A small contrastive image-text model, trained from scratch.
Model: encoder activation gelu, encoder patch size [4, 4].
Training: muon at rate 0.04, 10600 steps, batches of 256.
Data: trained on small charts drawn from random numbers, 203450 training examples, 13.3 epochs.
Rows from expert 3 of block 5 of the image encoder, named by matrix and row number. Rows with one number belong to one neuron. Each number is 128 + 32 x the weight over its row's rms, rounded and kept within 0 to 255. All counts start at 0. Numbers have three digits each. After the name is the row's rms in percent of the matrix's.
# up: expert up (encoder.blocks.5.mlp.up, 8x160x160), inputs 0-79
# down: expert down (encoder.blocks.5.mlp.down, 8x160x160, transposed), outputs 0-79
up.61 102:076180157175111130144116126100052102069110195144191133176140073123090156109103152114218085154126100114170163109115134175186109171151114143098113174116176155169112089119153134100126109144112135098130158103121087130104070128146178151115129181
down.61 092:103112104141105143125066174125129112105085143068117085142130102191217204111148119134165140143107115094109097141150202129116098127153111161127129084074100099152143128111122149140124173123176138170105120167111094100121168169111117071162111171
up.62 103:092117090112100153146113144119149135153127160119130163114149117073129183095155125174106151156075132108091092188119105167040152141175152126180204134140100153166164193163103131080085078109121134100104160124114158105140073154108113056183200158
down.62 112:147114139041161172114159077133110161112125166123116097117154149117111143169089106147153094140119088158163099104150174159140131103190146123129119111128147088154101108136144127180121088094187085051151072093148185173176089178205128207097132129
up.63 097:148146106168117115112089112130164140079123108170068121139154107086176085161160130134058142135157122155083089128124093169139164109159096169181191156118124108104095124130147103127065156153168138144149168211158082152118133181084148112129074108
down.63 094:193129146101134186121151081064097087155187151158103100086103143115118173125118123115142126087180105121132183141138150155132138138125132096124120084164120094148097139120103203058154160110114097110168156143186107162033111089162133130094071137
up.64 091:112165173094134100172121105109171118139131094089151085124116117108065100098153125157109067137111133169111144064084074105140151115103134105125109141125115132167079133079158139127112162101130138071103087128109151114111163115202112134126072148
down.64 098:138110068132141112159135105107074139123106192143148193156179177135132119108147143152096095104089144098079096148163116112154116142121141132122171150104204160114108177180121144163168140103164099089113115106080077158139082091109094059093105107
up.65 101:154103149122151133157110100112086069152124099127134138122138107055148105104131162082071097111165090132093074155140159111141137102150108133134136154093151133205131107137129124136140127167129112144136076078132115094151075137133135133087145190
down.65 113:124088191135106158133185151106200135148155159094101171134089115121178163173081151152107156137132179136121216105097163173128115093069123120134115084103097121076157089077101151110148148108069123081157180138126128128101154136113119108122073096
up.66 116:131141172188127157092055114145187137124122101116153176109101082114133098094132120084104171156168125129146100167107125098140145072097133094108119151142146107136097143087078124089140110090090161196082141094120134141102105101163168126175072123
down.66 123:113155200096136147133118177108177101078132150142110154136139057133113151118128099163130128191096106133141058100145162165157157181087126067069188126170143140108186106108162111075105134143134110125121141078170138107080143172125105169201102151
up.67 074:068166156167144117124109117100138121117134189140129167141135112094103120168145170141098124119154113063066128103168153068148134156136140160144127106162160138185130086208132131126102165133124080122108087122151153130103071135129124166121137145
down.67 075:101111057131150104068139154161080164092110178107125166186124083118088088192112181120152107150129148054161138128075159128141134129135110124066173073092122147111076107133158135119139158135108178164138129115132142079118101156123090182132087186
up.68 124:118144140086093101115138181195122105127134177107108114158108188056112146120144173141087136107153154127119177150117109150116131161081203134094120124150162170107171112162131166171083070063085113118145109145142124114175147093115102115193065100
down.68 128:149065182123123136074147131135069152119143151203122192127127149135105137108152022177095173129181138162164115065134118111085159109083105081128111155146133118123082113141129117118164149110139091154162094092093129119104179095154100128167124109
up.69 120:173141102112089135144170164144094149150166125101139035128151114126192155133112161103109122106093125146109083139138131116157131145127107183144087126167086096173150125168105146110081128134174076165081130131131087126115094118082109093121071116
down.69 120:149117127134139119169123157124091122145181169134130057135190113163144073159100152092149137138053119132109138133083123176107103062152125187158151092104095057183141170192125135126144156111111109105149099127148081166146143215129121139162107096
up.70 091:107095203126142129115150125154130128104105107118078111158065108032144163130157123134148090091069161059093095123109099134142188118139101136059141044148138172115135116153092176165138107150187087179169123130159134107103155130160148141087155161
down.70 092:161131131159145136131128141105178116130121166169130157108119187154123121101080164104156129171093137128128123148208173182087111163175104138089112121174164096159155112167187148070154142096101175076143103162145078169093060143126153136141134132
up.71 112:153119102134130163176173166113042116090161116155145127113131103156126125176115147135142147106159117181143118112127115126096105136167146107168108126087145048134152108111095149174171095159128106107081097158110116141058116138134122182106143176
down.71 117:129157137168140145100103122110145155210120160108192066076194125101095123129163161138165099194096154118157070133065189140090132120124056185077122104125107127141142170200171153126116131163168082101134144125122151145087135136103150181062196144
up.72 091:126097128144111135161113104112172176116110139170148157119158151133132062154178102174136090114101184069107113156114125184109111070086087105154140148123086136101128096119132130108105143070124117121102125124150100113163137095114129114159058067
down.72 108:099195112111121154124104147179113107065066145115097109109086169133144139048121166120069110113073142168128111112125116157153170131157161107141130097132134162126175131144161100155184131093169126179097075128089140123175199043169173129107161095
up.73 086:097192140134156083181132108112134169154104149166132161163083117170085081166142127113115110149120178158082068144212096157111100120168116063060098105123079169118146105103162144102122146159117206184083137126147135145043119141088123121149064092
down.73 091:146121090123118085115147143181146069143162124122087142126114084149115105144096090155149157170128181095157152108119167110116060079164087148156160102172154141148121157119107202100173164172132117090109143117142148146071122030133108154121213165
up.74 101:137113142113175156113110071079123100104135133180086081166133132150134044113116104159131125140144095136126107178154075206106103177100157107084125122145175100152162139145133125127143084130104017145144170103112075102124104119174107117184138114
down.74 099:150117076179127140153109098100114133129104200080142124150164054090103112155115168129079118155135166218161145108115117099131107179149164118124184129147135104070073108102185171069121119153143175147118131112084132128100140125082134133159123067
up.75 109:129124128112150158133064107147138183083094089178142140094133152151116128097163112128087104088174141147090149163111205161151145147171124099068126151110110126120148087097092113077111174177179102129123177132138110161090137206101176178128073150
down.75 094:205132200146137120176124061181127114127205135140157136084117110096149116119139115109101141073166163139126146095162121161141148059144173087147121158089140122176163112095216116115107125111156128125105120173111122103120098070066112123120155136
up.76 132:113134112136126147181185142048089149049141109133091103186088114202125131123114102162129140122118126139051165102160134085156140136105107091150120153177089149131110109137153196109124128108140145149142157059097093104133164145165150120077139150
down.76 128:197145087194124150129157110132078142093130128098172168152086143158136129138093146043190122183143101129140129114098094117150119107142178101110113103123192065126109188104093124139098168139135153147185147078143105111079156134168117051156147214
up.77 120:112189112122136096117162181124133140109113155172131103100150119070126068160067150097070181126099155100122160143119133134144132043129164152191129144100176097161167118136144153089159117134111115160098093128171099151126157110078102082110085162
down.77 137:141130123158117137172114138107166106113157084146153160132171098069164116141183098149132051096152121155120157137116129111138187098149111130132153124106110110120095120143131101116149154114127148087173168171147101110153049118127125092083073160
up.78 103:167161069072073084185155093177125144146080161084119112184089147036203154098130135145165072089179185176127126124120117138104121121137144186095102077143128159118170149133151148108090118204132160095183183119123122131096088121099155131119109144
down.78 097:129184122087148155105139111126109158127150133146165094140119107131134091115183129155126169122135144104065115150174113152030123102091128087141063073110149082155098166164143172132161151128128064104179138140099076117125157173115111144121205113
up.79 099:119060200072073119067186121150118115112129145106146103160112114086137124125139166124090151081166098106164102204112164127107131143132120145126138074113144163130135101078129155107122072134156134114092100216098065175149058090127170118139128118
down.79 097:118084151138166163105117150154106149120150181146147158187099140079171097077099118095125140123116186071076139140076060128139095132134134113122135106135108107139124134138120166193119198097113125149171105114111133050082151140133155157156091115
up.80 097:170135140116084107150161164106099137078119238175181073149159114097094120152126105119197140106060136144093088125094140147156149125135105127126163102124109085119192176152097161107138081075168130076171146100160099140111124122131079142110108125
down.80 095:144147120077146101131179107114168133093212161178176109142118091136133151118120087136080089075119169143172121151132202132171068143117146085144124116088107086110102183122139117090107151197127148162088158163149153040130132151104104164094112128
up.81 127:153161100153105089137134078153156111065179145167144116061132127099068057196106127120118160146131131112102203138127116151162108121132105159144150122090183136144137126130141132117190198156153078155115144191174086066150074126138135149060063105
down.81 122:110107121173144083178146101122191152107171092215135141113152104062148125151150152145104096104135198132176154116118114123158131100115139110124170159128126065176128130150158162086149179154122136129107096137135166102111098090101056058042009061
up.82 108:117078104155156100139134207112135124150177148144177140112100137100189117107140142166093122133095151163105117158177221143075096183104118161189151177089132150120108107099096101116134096124100099123125153181113170119106166211074076131108196151
down.82 101:109154103048122160147115139169106146147112174129117123102053179108098114161125168078136080103087095140168130199082169156121147089126113147190128141171123136113158132130120131130194097100152117080090172100169129076158164078162165158064205110
up.83 057:098183084172088122060087132140167098098099101211119140161132106155103103153143174095149132151148146115095125155112154124088203099102113141131100093195132146065109183169122177163133199168115151056109129133079141136123121151197150140154090088
down.83 054:110163135137101146150172038145180137133155022109161156152183128101152145087103150110178127104115162165109141081176104119129071138143063130089128151121114094191163156148081086089115103091099066142119108103131137207092164179127124121189112111
up.84 122:203146148181139147097116145151151143135133124175079125132094140091140117099123064057119123128104132098187094119082134142142143137165138128165102156119135148152105124108056110161122055180047139158137124187132176098134090113143139168147108116
down.84 114:158164153125123086100159115175162097130129099087164132162075141173090100101130166135153089189130122135138092092116116128092175160181095159128111115168067142143147085080080127173137139139130099162157151098144145145104080086132102152105209142
up.85 113:069139158114117128179097136105114102105175069121125178123165082122136164161152103081137155150113100131110128147176138133148159168119176134139148126152099141156122117156127120152175094173156106168093147133155069175142191120077132088181110119
down.85 106:139105113136152155126119137131129151109095107123069109083101093125157162136059147164111155167125176146130126189083161167096115131129165089116146147162121136085150175165140038176126116147128148083193149206120089111100060087111162129128121160
up.86 111:110118155056134111193111128133115124156186112106134085077115153109153138099137151119160162112090078107104100142190156115127143171057132121165078077082125079223186112126154084109100108152156125112087098138138117176124067175105107155127153099
down.86 105:146134155091109215092129127146158150137130112111180143127101073135154128083160122135133122143123159148186222072116138162066177088099099151141135105132084058132117122153114127142143128104158123070076183173133162141169177094148120142108172112
up.87 110:166144136106114123121113140114130181094102140116133110211101122149132085136087137142176115093098164203124149091108097123074136117130096132140104164120148143171131093107087090153139117200118196103091162093135089173095077133137093092166129125
down.87 108:155127183092117136096189130174121153103102074084075097102114130086218112110174106149160093123050174116125130115138116119115150126127103139126171094149128114028116137090130118172086143102173105192129171145141133088140141144164135149111170162
up.88 094:146110047078163092118112156135132171094125118147098138081117178110170119129109133177129108127212131114138134186132093116143121114166129106100102193120117120194133113126104175141115240176118177168143134160120083147164134144092073148149142155
down.88 088:097131077082109090146122115123124134079134119096159135105118144146161101145164115142172124133094085088135139163156149087139125135179141114228094120147068094168122128127170173099131154181104091128125110167175084168149145162111097117164076154
up.89 093:185135137157110075142136095088137130079183095119103090159159118060146151141140121131184106131129036095131159144127140121163200144079158146105167108109079173145045130121071132141106117164151116105178108081105101108140130074148151154107071138
down.89 088:155138177126102121072141132113103124083209115074158120117175186109134161145166153144121127080138159125130156088130117136217137150177083095096110121133106117205101156160145143113078173184100134067141122108133120199083079109150171110099115128
up.90 102:149133119138119114133088161154173145123097194100139143164126154094146073145132109149169092138050130170124170179122117128141098156100089125161124130156159172133133099134097141102108125131128167165177116082103117139130130111065069195084109129
down.90 105:164174143080156160101127126097133046044148123155169120150079140113177152119118114168085103068181134089143079104127139094102154153145129107139105167134106115192136128111116103147166131127085137122121081173145144138151180157177157077147128167
up.91 086:180118126139117050169061128120159146103123117098113175109097165103193101096145173081147117086122108095083128122132146186080135144064101119093097150190139145052106164147120129151155126142111155160131125138107093154167155079177105094150120091
down.91 073:124147196144180163133153090169112140157144137153191148131094161136120128150135089114116144126094143132173131107144057137141137158155137183130131095109125142153113125071160161135137131191141052169125122143131112145127063195124132093175107088
up.92 115:130105202083169165123117148170124076109164121107083158137137146104097169132129097138106147122140120179117051138105151100109160131130095093117131123115143135150075144116118109142168108168127083102119145110185153116123122133094117125167080193
down.92 099:127132137157116109123108114098154173101129091159165115126099125074127109159138148163149122169120127094149123135105072159148143106111095145125119146117168119125195179196115190080056050179106095143174147099121169096116132099140072141155131128
up.93 114:111154144122091092127074157131080130114114085164142068137176128148169134082154123138107121124125099113105113167088137149098178127117105156178192108194067155105106078131149154112121155171122142192089144108151107144163040143141141099178107160
down.93 112:121084132108135160102154159157121168121096139141132200146085132125110106131150087102172116144152119154163089104124203130101139078082086121122127145134121155175157098085130082142178134067075149091096127119155120102133144119100197149076104155
up.94 116:099165085123103132084077076111092124085104063162127115120099116140148226136129154127132164193077069120126142129066179127157154172138138171097088157117161082118117117156143103122153065147123091152098137107159193186131119096133143153079131178
down.94 125:173130159188179133100093128129147176107159143160092115138156115181074091110144116123134126129191142122171105166097161155097155161155152082071137134157165163123104098104166096124074112097223087124111124106132207142146084147122110170123108186
up.95 097:080146146113098128176131140146115094135112103177106127140135079148124202113166115156135165117103137074150076145128135082130160085172139128077159084143073200107124125131159127183107159158158098144100122077164123164112132065119141157106133092
down.95 110:122144112183123120135150074085121108116177175170105114108177144113169150105114207103139143109127155196075168138184168119144094116069119075125075078162112112134107149160115207137083091132117158152116117108099133109109094161148150214119132117
up.96 106:155125099119104177146120133111093113101147123135099165122152135152146129125094133139117128123120095131110167167127122094152113075194106131119211178182140149093143114132122143168112157113104104090133161139091161077134075094088100103143126161
down.96 107:126134106092088141142074118106113134125163124137077098137120133129156108092141080125113135097085116175124125188151114198181161116115117219124129135150104142171168106166115119186066180109176133099151108149162112160130152101120137096135138108
up.97 098:107138127085107102134184136116119123140126144075144086116139142117145130094166125172211096116077126137134140117109154084122154110119084141090179131154106104135124159126152130110140075157125135191114135143175066137172092092099057153148099125
down.97 105:152120175065142093146113089141171183164091160156169153146122135140131157082106142150104162088101078120163099140124100166175151132150108130138132105133153093197093151167059104151160105146139111104117128124145096118117117166137118170129133164
up.98 112:186156114117083149166115161121126118091105143125097141144168107142200191103102143103126112126090160158157088084105119130120107118125158083144105171151092158171192110180095151175173114183106121177104048157117072134126114117079088146099101130
down.98 116:112131122161153144153143137113144132085087091137135121174084097108146135185102094103184159112117087161098113127124111109167163119131080087122142169108065138114146127084039104152097145137130139114141140162106164121075084100134182157135156185
up.99 095:151135111112113115089091083210140154115132129170172146137083134131154135173072069148092107109135092073090182124173125148117070162107143160141101179149198162086099143085122121167103109114190121096134104077105110110088123170132114141116151203
down.99 093:093154150122238134137167147155182166090123090128150102169109160119095124100142152139079136132106091145150124159158139155084105097118112191087145110116137123105173140121112152125152101177144181069122071188144179146105169108124153135146110082
up.100 091:093125092084186094131115072107098122156130064080116138133143071082111164073135123116067142097110079174101176119101189169145124171074146145127132119120116124159184086133107168103082110179127144167120116120185077153151112171093121108140171144
down.100 088:094107155182141101087103051151172141123131141118120074171104170114124143192125185144123167101145128085126097098098099100120089114200151124137120172103152153148137107103087044095178111067157147133123135125141194090134172110116109143115169118
up.101 066:156133105077056069166091108159137099161163077116103187172123124107135125143116180093132074159158156125130119126129157096127176141142089139158129173088141172081121132087143128101146121182161141130097161065112067112089127134153147124117092169
down.101 063:131121132124111132082209159134124106104104129101153082086182102166120132089123133132121155162162125120105171183142120112159149070140115128114180086182166163134057152132106100097085182088128108156087111118119134184161088124062163117124110110
up.102 115:127143092122122162131102136062179127102102175149058146140130162151108139106151120179179131121118154066133087160149124113141141111165154103090099146127122136121183172077125123136135158144144109136109125061160106137136131118119156036097080136
down.102 106:100144188090173165094196135144166104138128143131101129146132100109158096119147227114133148123117154135100144110127107097035100160121103159169123105191073136129154142097103103195132124107130141157166111113100117098151145135117111190125129134
up.103 097:110122043110132114146165129075155131125153112161097095141089175078083136158141148152105150130135092104088129082051092095079095078110130151107140155139175093083185176135173218179166154137086127146136131106177113071075185119084126184126160140
down.103 093:154120150156109124141097105083111085137114102064097112139167136103104150121150107145107184119123163123129075134134138149185075128123089108090133089131181205176135153118114128154168068148139148104157054119145117182174082155081174112117116149
up.104 083:137140148110158104161149185147090135104110147155135137093136109094113108105052207190163087170080141166133159079105148110070133120161136187086089142148099069114167192089133130130113124080153148133152141087159132128096144092154104144139096156
down.104 085:169153121094112139097099066121099123073155070114140156081159153156146156135092102141115087108183139121154134155143165119100126073117100158075135120079110201113195112091080170095166120154110122104163089151153145085134151180082151120118158149
up.105 110:133177114126139099086121211140115095137070064183161091121161170175092158103128118150093203139115116117083154130051104091135130148181142200189106116139093126129137118106147134134121133123120143069114153144134109141122090158158099106041072143
down.105 113:143114104084158048159162172136163085127171118097141131142051151146159128124132097142140087133174140110175067144125133151189141074122087165103121110123129111062076079150092155135162178123169210182195079133109110083182116071140138128187148120
up.106 108:158142121145153096127156162104119144100139105185102150087146121163131107124082103094079095118104122152114158094129112125129121151138130149152103073113127087134133091085068119155113097153174238169160136114053090087110148138148166163181176127
down.106 111:122109127186124125108130110114089193106149127145097223138151066086145078146144184134146127191125113134098177124107148116081089090170147183152114089161098107101097154109151155126093139112156113131176076128111142180077136135057136130144163140
up.107 091:167128141150154144106088137112138140115215115151171083102148102123129086135158150147164098125145173095064096138046108071200102103141091099096155117104227092135081101151117121141153150083183146102135145133171126143174120100108152132105143088
down.107 092:145170114110123076081122158125096151104131136162170197125150110152179141093123171177144110126162095098136110144149108168170105118105112112086170131162144124115127104124082083107147089171074116090137153088132112161173080137094149048118132135
up.108 110:118114091137167090144151154083157154111193125166163119132149107157136098138108137103188161124095125170176141173105139121125126171089219107102145131153055126108125096136153159184204156124194172135159116194134160173076096115055114135127078112
down.108 107:080144113114105117136127178116193135115069101129073106127119147101139203102087166093132127125196105157110180185100134139117092192148121092092152105084103135124168136089119135136139103091074136157140155088107105156154107095132151192118157127
up.109 104:066151175141140082101151155066137103167060095103133109156079062137112137144089172143141147142119158106150152047133121069131087156078171108122124137115092125126077130126132147093148170138164162098055110125127159123133158172092154140136197110
down.109 110:122101176073111093165100113146149163117165196118139180130176178121190121111111112154134061084133148099117114107135147137168078108157159162159134102127168131148140112120143088154083087114147122176127163082082255132157148096188100141107155181
up.110 114:073151146167167077087135181058098130122131139064143132157095121148099140120144151168139115194138130122116136136107143179187175106080123046071107138131080148136099112152105125065084104154152092177153194094131077088131154151177157114114165163
down.110 121:145139130068153122159099109172109125102150153089175128121119129170104151175123147123118090138189128100169112154185137143122101162144146063111124125078167134117116218124177129141119119081144126141146159103145100161109165135180091099083146144
up.111 096:130084115178136117117103129091141166108110172173140140110105100153102102142153070145166131107125046069123129131110105103140127107151070078145072129130145157162099138119197172161153175096068084094098196157073126131117170089134137184118127110
down.111 099:054139121146144109171162146171139082147135077102098070154147074161112174081087102106169121127089121122151109187148172129105096079123113143141166138160088113133115083070080164132119183139151116115158119076123112096129131141085098096134130202
up.112 109:160159112139161133179156085125123113107138118165171095121106158090054148124088192130056107098134135136144174155077134128180146135141106064101109136144086086110162112139114116141190167120085144073140113111105091104187142154131116153064124159
down.112 111:125079082113066081099184116129116138108136080160171118156103124157150132102155117133140152143092104152147069148146116067160125060146163149149135093099057144150102135158151140068166135126127138159103112060131114101081129127146093080120017142
up.113 106:167116136124129096109204137092119142110163118113123118136126066154099114162189118138078157115148170127135121115152114142117122100127167120111137097158135136161115119054131082112174120183145135092152146125109071139081116156149140123103144098
down.113 102:160093140117117117150101131109171174122107153138140104179126170111196129167123137159131107133101117067156109177163129097135076120107149108107131143144096096121178173173042142117128081082166112190154144139147182143135119097132044086133118133
up.114 103:142181102101154175136131073108151130117128176128151086143112122112090094162115154135156139105155106105153161128161076141095141171157105104101143136128204133124080126140126121090143118089088184177163124123108096137124131104116104098169124153
down.114 102:173175127126058183108118112082085108147070122182077106127131119143138116100158159115078100107104118162108133088121136065145154087137155138158109110152180121118197122114150183145070102121134157107129149045157117153106155130181117156150112110
up.115 106:086156133152134124160133133141128143118141170147094170149145123048127111127139126104112199180161186148138080165137041082102167111159125159064080124147157187152126178121154142177154093140111088080114123104171143196122161138083131111167177142
down.115 102:122128209106175120065099133124167125119124154115110151109081138100090127131155104156110105131136084092100110143120158200145105118086110127104156180135190190121133142132114102094057090152193140137142126093110121102084162122097132160091123136
up.116 143:090176119128125107132183170070127120158095099132109140178113123164116133131106133085164143156161117143142129102108124116134165134079116050128114143130115149100080151158085193115123152089148085154153129098121067161141203116153124075061095127
down.116 145:147106097129130095113126089133163194134151127050156182172124103110115106146147111144180080167163118127119184111101119079145142153122117092112121116129146124169086187123118127088124151086137143191138073124157116109129156073134090106133080204
up.117 113:073094139091115161124120147111161125142139162079164134136141190086085114173125108150139150144091131098106166120129137161073100145147092165108143154135100149083113136078087101202167148069160181190135102064143078106082156152121124081162115136
down.117 114:139116164062127133176064100104128164142081133156120108116083086082052078123155137131111070131156151072148131128166169150146132141153168164137152124144113140136151089085135116122149137174178100068113140138145117096179137151034199093132113165
up.118 091:160121130181117107083094129179127118165131129137092110086114168112158150128112114145149144123193142126143071048139086143128142144071086110182107162146156156081166101132136100141161139126107132157116141111122127136122052164153132123108095158
down.118 083:176115190116051110143145113112141126104100130118114157131114095093147104169165110094135138113148129191093121172154116081156102107133112089084159109154193146110117137168124152067099109125159138108098105135126147124114121128112150089098053196
up.119 101:125122077116136219102156094085073107168166120123060107117128110095195108144101185154195132128117146130126141112094144139126052102132107156131123135113105143160121117210172115185111121122162074109107148145155127158151149183076104126101144093
down.119 107:158139155132176182111078111142095133122128116118128089091126095155134188070117077155149119070066141152159077170118112121110183143116137056151138129139132039124123126065122080084114121186185125110100149105116134176154115171130121151150108155
up.120 073:113106160140107157153144100118149089126143130118140106161169125080145156110022154082124145112090123147139133136116118181081114113128116133152131094127134136087081153102118123099145182132092145126129151130104123094098139129056137149116184164
down.120 074:183087133149085139144168120112072169121089157171122124117089064111136149122164087158159123167137106161149126199180128107110132160154122102125099142171114118126122112121149119110157121151109120141089067113109142160127098125113103151123110090
up.121 103:140174177112090156114170137122066170141185180106127116094109178133113093157118116178103138108102173185072093095120108147158111104084145155151138097180134098215104133080127062103111176127091075091162148110075088136108119113095125142078087100
down.121 092:152076128116105097147147132203138142163111165109154092141134077125157170130155158091115130173149179117146126084138094072047138098156181061152112131101136130142102088156082129111178165165092127179152145143102065162131071184097111058089155127
up.122 098:127160149127128143181106155098144050101135140128144190090149099081087145178100164132082179123101165122158182119150153177145159155136112122096171138137116123200135131143152127136081160149082085139140131065137109138177102053093143117137100170
down.122 091:097086130115162111139141102117093162156109132054101140125093111173150138143157131192154129163109112136061133135210091092088154147133119141133087098147082184161137136149170146114085146122112151120098156129158135115114208122065162219156125129
up.123 093:087093119144196102082168093151135178126131099182160139091071066095146171100198083123100126109155144122122139080130042091111130150187179176177198147117128157093101097145114153111102058121078118175138156137112165091120124143096120115062140159
down.123 095:144152078097120170151076192126148142151175120147116133112101202167142077108102133130128122164167091128133148150056174117133055100124123140133127120162176120132073150105144097177082108053148114146095122155086107170100082132168078091096146088
up.124 111:084144063182139094108092218165168144082178108155135134112093126110173085144147121105120145133094146103189217112141124175151128141146158142193172099136111089148127117173131070159136171109129087154085157200128169099124150103097084094106128128
down.124 105:189183119093141149126079068133188062125124134152170162060163164167054113090071131151119144166111172112118099108135156113140130165164115139135116120107123161127071129110124113161103144098125229148175139190181141106138111093148111167148089101
up.125 100:132125072122105106130148130136199109112121135080106101105146154120080086090086178091117124133129125102134071117189097123124130127073122062202131146082190103153164137127058186144138211101144178096134124153152144176136187112117160125141136095
down.125 098:181072150130142141064168077122124123106153213124181121162142053088166127118122094152184059122143144069131102100106114088108091099125144107136132140093154143136125114176168092139108143156113092128139044154131180085108153129118157110121142158
up.126 107:150094194108164099191081154120114163123139168089061071183067124145110126101139091093157136098139098139158161166104102149159146143150172098149125135073147112146175173127090129080135130137166209113105135073124144084078144125170154159149190111
down.126 109:073193150080152155129119105119125134162087122096133133138145100147118078082112100214181070108132096103130112129136172087132112170111111065158165109158131154121110141156132111098117182138133139122089112101125126121130164160080062101117169083
up.127 087:164126114168117143097103151095117143096100093120099147148136087146091096133174165164190090171138146135091105080104111162125091127079079122140103146139127145142144105139098098120208099151116124119150114085124116143159054162098162167151193149
down.127 086:147106132097105123147041134139144082104119120166175115146152093163163156088124130180173143134146138105151081102155120103083148124076094132132150115112100168083237158148164119113113080113169155119110158179082116093112125133051197086107134155
up.128 117:190096156141146147166164153123153116137181164129116101176168094164117102082089096117090093111138109134134085101160131115112132116125099134131069101102086194123156113090096130200146179069136100156122159103119124132087074116148111120115149160
down.128 111:148119162172150052140115090128098130094114100154154157114135146093121153133133127101112127088127112159107140072146197103125135116166124116193091074170104081106121162078115234134095119124135111115083067127154063110148081065164181152121145108
up.129 096:116113099095180150085141152097178100140195123085145140110147135121093174101149161099160175156077185053089088156136134087097093137176133136092097085078160124075108089097083138092165143090106090094121141097139139084113078137110081135088154130
down.129 115:067122103157165139086180109177139127137191159114141120124167083092193136165123153107110208147097105116153090157069180170150173080132094151152092132126089147097150126139116108057061145112110151163110155127128136145065109122139127143147169090
up.130 115:119093091094137083134126121146079075052167153136161104122041165126117152127119126160107077111105141178135163141168150150113134098178149150120084132171158124172185110153190155175140091093109023159167085193155093084069121142111131154149152146
down.130 119:137113081120145150142089192106151108158082099078079140108142141118111102109092102151065098128110131155116111160136148128117110124196141166099071162170132182111119116148128087139132106114144117103075172123123083116113141091108169123085104089
up.131 101:151141119081085149177067124100136140144120114114152084130140067106134179189150157145128115115081137121081090160127079096137153170185191151128125144101161107073126105134089120142066103105131170115145085119092186200132081097103178193137158114
down.131 111:133121119114147168122125137087153149141087149110063122065133177180169086095147049133191144122169161166083110119096108172065158161088120157134071097135153107108179141161182136061133118108111134139140117144119115139115136167098146137148116128
up.132 114:130138156073174165126099146068185097070097083087161131158185155076117133161127094196149169185192136181115089108104132076125153092089082100146133116098136126163169111133127048139096047090094153142135158126160085133090087191148137119141134160
down.132 107:086154111078135101142056087115109143172120149118153147138136127099089163140150177141174087188211089142154096103153127111150189152119105057123108106094117153167187175149199118054134069107144134124142127097123101149108142116147094115136166168
up.133 091:181099081124133188111197156126117130165125153086060075177153127130148123169121122136151145112078035092143065127146158106155117139167127118158127134081152139124140101185134105115143092133120125098188140163082116137117123159155102080109139141
down.133 098:088128153094113108149141154085116115130161088143158133172081113146128151125143160066160148164143121139109117111109124105141158141125054105152139133228176073126096120141120150131060102091146123142124118087147105177129116158098088085116146114
up.134 099:165129127101111089153100153163146113117140131135186125212132194147123118106126147111152165097121109105120150105111109084072067134162104106085132105168105139096133105136180089159133074117176128189106115077147133159181136142162132091117102136
down.134 098:128133184101164096143128132163100149116151124173087127148154135163093082126113123171113156039204137180099138123165123111122139133098136136129183158102060142120092108124139107175106087105116167136106164200128084154152070111156070107168127127
up.135 092:121058170113161115203159073133115163143133107128131128124095167135175082101171203162145125234143170121120115116133117089128112207123208137092107126108134170151101122138140109142137123101159135120083128102143144076183140129103094144142157085
down.135 089:123143136098094105114110129157134127106167140081141163111141120104167174175139090141112097136168162168148198120130104122142092109140111174165146170093183166107108111165160129125096093135122183138168146153128154109131168153210113074154083130
up.136 097:171133115094143131123073153097176118147143180108130110163167104095169105103099123175131133138148134050124099156113096125138117174089151108193118135121130157179181134127117076127173144113117086094110135152165135104171165145082207152166127067
down.136 090:121135179048128158093156087090165100127200082118118116107123086134099140178117080162121103150114148124122119128118147146153136155047151180128186165170071103087114176088163104137149136157125169135049152087146155177148091131131136132111120163
up.137 099:172107139121139138123092111136148165139116117122101090088151172091125088094115135211165091156170136136198057146150135166137102095115128139090125150142157156116157129073071141084167166125109129143140131100065145149117069184104149070163144078
down.137 098:146148194121086159154105144093136090104142104113132091134102115158121135246166114091127140066164164088120157115100175101165141135107058101120119133066103145106149143139122116089110096131207179155103149100158076124085122159173178128133133160
up.138 103:241154182125108153149107126112127169131141127141207104093148139076160082082186145090095171103101115121135110102143102112147127121140138148169107186167159109128150132136137158133137140124131131064116131134162154124157125133167091107118121103
down.138 098:120104111105127076153160139180100066143184200167212138143082143134127142119111131145139095082112120102161109097127161158138147188092104173079149086098086127138135140132056142120165146115136164112136117167099145126156123106152147228091125044
up.139 091:155114086076184142074179137160111183160106096116133063124128120126124160083117139092101152153118129161116180110120185152131118137150116111164176111076102096100129133086154120153092098124183146095168189095112135154104117072116141133135154121
down.139 098:171109119133143163134124061157167152127189163146168097088136133187133116123140128125120179132173176140124120176198124117093136110159105147095121076155188184102163115158103135093089126170154089157105092137130089119102230156152113104138116095
up.140 099:154134110212129149108130166140113099145165116146138087114144065094134137173141151117134144145083127155136159124195126110186157124140122149121121111154145153122090121163132119128120155090110186131080146182085104164111086174091143104176104185
down.140 099:155153138112124155206129178051131151140059066133115179107126127087104141214104181114211106119073106163167138097110134104131099167130153148125102084081100084137140143121159139129157126152144143090136139117146143155129171132139157144064150137